config.toml
model = "spectrogram enhancement model"
win_length = 512
activation = "relu"
weight_standardization = false
pixel_unshuffle = 2
widths = [96, 192, 384]
blocks_per_level = 2
upsampling = "nearest_conv"
optimizer = "muon"
muon_scale = "original"
lr = 0.037
steps = 12400
final_lr_fraction = 0.05
warmup_steps = 2480
Rows from block 3 of a small spectrogram enhancement model, named by matrix and row number. Rows with one number belong to one channel. Each number is 128 + 24 x the weight over its row's rms, rounded and kept within 0 to 255. All counts start at 0. Numbers have three digits each.
After each channel's rows are labels from the 100 clips, of 14976, where the channel reaches its highest value: "peak on" is the class under the peak; "band" is the frequency band that holds the peak. Only what is clearly more common there than usual is listed. The data: single English command words and digits, spoken by a formant synthesiser in many voices. In brackets: how many of the 100.
# convs0: first 3x3 conv (model.enc.1.1.convs.0.weight, 192x192x3x3, each kernel summed), inputs 48-95
# convs1: second 3x3 conv (model.enc.1.1.convs.1.weight, 192x192x3x3, transposed, each kernel summed), outputs 48-95

convs0.3:096164166117163123119148120115128139147152132119176147119126144121156138121142102082132079066106149113108127147105153112111159094105141153087099
convs1.3:122132072171130131129122128107108150125109150066066124174113126132115133124128131140134111118121127134149068139126179126125187128118092066082138
peak on: /oʊ/ (33)
band: 500 to 1000 Hz (60); 250 to 500 Hz (35)

convs0.69:138130118144113147135091174155116112134166154139145143108073132121130120098106150138143094130140133110088123102107193148119135140158103121115086
convs1.69:132129118138156167125121074132177125129098101133202131126120126125117130127132128107133120125120130134159152124119042128128117135141233209076132
peak on: /ʌ/ (43); /aɪ/ (29)
band: 500 to 1000 Hz (90)

convs0.98:130109145111127113145109116142139155175154094151151102112141147140111186132154127101162106133147112138155146166110121105160133122145156113099079
convs1.98:121128169147122113133125165132140130129106197125076130105133132128195126133122133130119080131113135123067162137140102131125115134106082128098128
peak on: /u/ (29)
band: 0 to 250 Hz (98)

convs0.120:131137137116126143100111090155132079125111140145131081173079122135136180120145108081106093146100109100106094129105123130124100130132134108137101
convs1.120:136134119098118178126110158147193115126091126079161132067125124123125130122130121163119124116121126135147146131142093130121132122091146150149134
peak on: /oʊ/ (44)
band: 1000 to 2000 Hz (63)

convs0.63:131169135123131062127130114138129104126124106130128093115135151147120149133147125112116099140130120125154106136133129105132113165172128142127137
convs1.63:124130136116143148127133133123095111126114136137134121151129123125090130129123124158129127124132125127105113136131131131124117121160167091112122
peak on: /oʊ/ (41); /aʊ/ (35)
band: 1000 to 2000 Hz (71)

convs0.100:141124121134117120122141118123166124185130116103105065119166127103087123173078105111129144134123141155133124110155098146123123130104165112115121
convs1.100:126137088136131153123117161121115117139099151140140131053141123135132130133131136136128139130121128126094089117133185134125104128168081127162130
peak on: /u/ (38); /i/ (25)
band: 0 to 250 Hz (100)

convs0.180:116152142145125189138133123121164093113102143095100123096144160111149087120105162147112119139118124073142137134105132120149146115104087118138122
convs1.180:130125102095076103134133097114100148121178080116183126151114130122097121134124123135126129122132125140162160129124095125131114139153125134155129
peak on: /aɪ/ (32)
band: 0 to 250 Hz (48); 500 to 1000 Hz (40)

convs0.158:126141090110128099151107094103135161149116124129124136123095172095140115153133160077146144099159146122092163126146135168119097099091142171125100
convs1.158:137132167177134104131132134132122129127163115109149128152136135126127127128129127191131154114121131139153129130120212125120183137139161123162133
peak on: /p/ (34)
band: 0 to 250 Hz (68)

convs0.119:140113144149118184109144113102108091130093093113096085129138118132099084148126075094116127118114133120143121150127136155124112125126148160147111
convs1.119:139127073156131181118139152121146132132086099162067125131133121124148125126129135176128136135131130125108135127137101137125150131162077197094137
peak on: /u/ (27)
band: 0 to 250 Hz (99)

convs0.44:118149115121109114126191103097138128130112117152133085145136132098119109119139141105117167108088122128067149146128128144124124126130170091152127
convs1.44:122124114189194152126147090128121119133185148125166128164123121125107132118131127157128178138120128133146142127131139128130163132133150105128128
peak on: /p/ (30)
band: 1000 to 2000 Hz (68)

convs0.181:122152167136099175130114152147129112113107137138137142153108112124170113120117137115134117148117115178110155116144139106115150116094147095175141
convs1.181:130132142087074062125114096128152135125141131110150122064124134128167127134127128091128135127134131120151087136132089122115101128130068151113142
peak on: /aɪ/ (62)
band: 500 to 1000 Hz (69)

convs0.146:151100139075113135089158107130104106149122143120112100145146154133147129130137135157122161131164135101063144153127141149133152115133122125105111
convs1.146:140125164174065093125143136117116139121131107193151126202124132129116123122133129079126129128123125132194128138112173132126160120107164129165127
peak on: /p/ (71)
band: 500 to 1000 Hz (47)

convs0.136:122126111120120076112138173140123097135114138114171165091144130109140145113124175088134091100109106114138125126110167143132141127151139130138127
convs1.136:132131149074148171126132147135175126133212122091081124152133124129143127125126123147126151126132127125121115126136111111127067128124142131140133
peak on: /aɪ/ (29)
band: 500 to 1000 Hz (85)

convs0.51:158136121116132135125154117112135115119121130143137178146146163135112097155159181127101114101134153116146117068132173143130077147066130125123109
convs1.51:112132172184142109128131116130089125120158104106104134101115122134131123121130132144134127133116124115138119125133125122119106130174113140161121
peak on: /oʊ/ (29)
band: 1000 to 2000 Hz (49); 500 to 1000 Hz (45)

convs0.155:119121097137110136148126150157150088129132141116104126135094166135109132129121124136140106138151131170133110123125103150120135149144134146120107
convs1.155:126138250120136134124129079128131121129162142171160132134136131130183130123128130074136117136137125120122150124123133136124143139125142124134129
peak on: /ɝ/ (38); /æ/ (33)
band: 1000 to 2000 Hz (87)

convs0.130:130148143116134158125137113136163144138152124127119091087146114120075131124104122073112106102127138109123124091094145091154111156143145097084123
convs1.130:131119127149104114130125163117172114134095173166068122109129136128142124122132129105130148131116130131124178117119175141137172124149121175160123
peak on: /i/ (25)
band: 0 to 250 Hz (50)

convs0.182:120126110125163150138130139119094152133127170146110116132080098159130130152148080127139136149137113110108113086119090123112123097130134140109128
convs1.182:123125180134050126127126107135110132128114071138187137073128130134135127121129123099126086123124132116197095132120199130133160114096153176179116
peak on: /k/ (42)
band: 2000 to 4000 Hz (53)

convs0.48:131111131105126091150121112136163108172092134121105142148158142142143132127088092163157145101126153120134128177150097120142146119141130110161177
convs1.48:117122116109120163139135130131126134120186137126115141119135125131120127128131132039118114127110126132114130139119146117127061137117145149161122
peak on: /ʌ/ (43)
band: 500 to 1000 Hz (70)

convs0.127:116081141115130115134125133144118089163111137108133130120090147104129149133130116066148101103119143142102045108114099172119121129159126189121088
convs1.127:134131109170135049125133138133127129127089112137107125098141127121155125125122132121125097120135124131152133130124166116124152124132182074126130
peak on: /p/ (28)
band: 500 to 1000 Hz (40)

convs0.86:099139109091098113161129096114109163140120111099064149096108111115132117111130102103122132087093120106076125116111142186147113100127152173156105
convs1.86:126126155207110124131121112116102136122176103114135129230127125128178131122130133176131096118119128140167122138118167127132117125145144112152132
peak on: /p/ (50); /k/ (33)
band: 500 to 1000 Hz (39)

convs0.7:140119160155150113131125166089157113144131118147148170097151131133149107126116110150118160162132138111153151180143122144167069193179114100173126
convs1.7:119126119168142148128126131120129132116114134070104130128122133123120129126123123140130097110111128110115103134111186113121255133111141145071129
peak on: /ɔ/ (28)
band: 500 to 1000 Hz (48); 0 to 250 Hz (45)

convs0.2:134140134118131151116136117133153110153127133141116148138114119125127138136122129097138137087115139130158137127116137111132133166121121192209143
convs1.2:126120060132101073132131138115116113130120115109090135113132132124142125115129135159122067126113125126093107132128092125138084118134105104059128
peak on: /ɔ/ (34); /ɑ/ (34)
band: 500 to 1000 Hz (45)

convs0.156:128156126121091121124117114099145143146124099176091132125149121139117116151138080148154134107112137137172140127123093108121107123150113125143102
convs1.156:132124195103106116131126126115113140131149145094155132130137133122157131143133125099131076117133130137113106127130158130126133122098101112153120
peak on: /ɝ/ (31)
band: 1000 to 2000 Hz (56)

convs0.183:109129118113172120134156112106117130180131100141163101149158131129098138096143126114118121148147132161102122158126130121115098203109137122123147
convs1.183:129123185133108133127138100122066137133164153159110130109127130122087129125128128105141151125117129137085028123119186128126168127144146081172116
peak on: /p/ (34)
band: 0 to 250 Hz (64)

convs0.118:122121122140103107156136107097129133122122096141175147142138157163183166143101133128173118083093140147143172170096096126133083163131104138075137
convs1.118:116138110107134134121131187140111130120100161062099119122125130108081127127129129122122075126127129132114115139131093142132156123127069051142133
peak on: /oʊ/ (25)
band: 250 to 500 Hz (78)

convs0.128:124106154169130136113130127134110095123138148132120139144077142128131135137113141108132114122179129130153086111109122133091134078143134113126099
convs1.128:141122089138117108130137134132163125125128100116140124064115131130159126131127125069125087125139130114106192128130115141124105123103139092116123
peak on: /s/ (33)
band: 4000 to 8000 Hz (51)

convs0.110:114085142144123101110111098155158106153168137150140118132116121132111162125129099125182134115123108081156130170111147129152107178186088113107115
convs1.110:131128085126078130123135172145127126125081111120112131126120127124077128122131123085122088132115130133098176123129107141129135123080091180105132
peak on: /u/ (42)
band: 0 to 250 Hz (100)

convs0.131:120134122181143119123096134122166128161144131090137141106119138116101142130100084135137104109201107108165126147135146153121097148154121132130123
convs1.131:135119155112121101122124175127131133114164080133099127074120114129146134129129126086118152129122135129087103125123114134132121134177193120128134
peak on: /u/ (26)
band: 0 to 250 Hz (100)

convs0.65:134136095107066063140119131126165123163107149136138103141157152109097121162114112144130088126166130113128129163127163129128108127134105153146116
convs1.65:128127130163202187125125157121119125130071137080182128052132125131068125129130129112128094131128131129158130123129123126133142124097120122145126
peak on: /oʊ/ (55)
band: 1000 to 2000 Hz (95)

convs0.111:111191082176119090128110123146099141141156160118138115135097119134112145119099127099126119130129114135146105121116130119145115141141132137100136
convs1.111:130134136183150161120112156128203126137088062169123132120125133138128120135136126176130147136120130127088120133125116125119141136151102109121121
peak on: /oʊ/ (31)
band: 500 to 1000 Hz (57); 1000 to 2000 Hz (41)

convs0.16:125142144130132118138159126126138120149109150129128147123167153129098134097144096147114136132128120130143151131125121122143119103131101169159135
convs1.16:124114071129160165122134091110128139124137121114112130125149128136124125129128124161124106127120124132170109133139170144120166139085096145104133
peak on: /ɔ/ (40); /ɑ/ (27)
band: 500 to 1000 Hz (96)

convs0.77:139138120116137075099090085102121157133135128119105168142123123118136116099134115139117125160127132148162139075126167081107136151130081120155122
convs1.77:126124148085168168121132176122097119131098130099164131114125115122117130121128132114133120135114130121160115133123138130110086127120172120209117
peak on: /aɪ/ (51)
band: 1000 to 2000 Hz (66)

convs0.138:128139140143137162129139127121137111117114101152132173112125151146131112130102130132134074143139144127107159143120107125138120156107046116094100
convs1.138:125125079169142120120118142143144129133112138078143125156120118135175125128132130153129182127126131121128132130131158128122134127164131135086142
peak on: /u/ (27)
band: 0 to 250 Hz (99)

convs0.175:132086134098114159125119133145143143083128160099156107108153140130149139147161147132153149153141114113180152128123132163110133110141090087084143
convs1.175:123117138160107150124133130136102124120127098117135134153132141124086126132128130176124152127134125125154128134139194143121156126091119192153132
peak on: /ɔ/ (26)
band: 500 to 1000 Hz (56)

convs0.137:106147193161133131128131134101138112127121122137112135130110134144147123137118110105109104098158107136134119104132109124123125133098118127072129
convs1.137:132122074081135111132132114132148129127184123154110126163129131130156125127125126092130181133128129128162153128126131127123107141194158130115131
peak on: /aɪ/ (41)
band: 500 to 1000 Hz (100)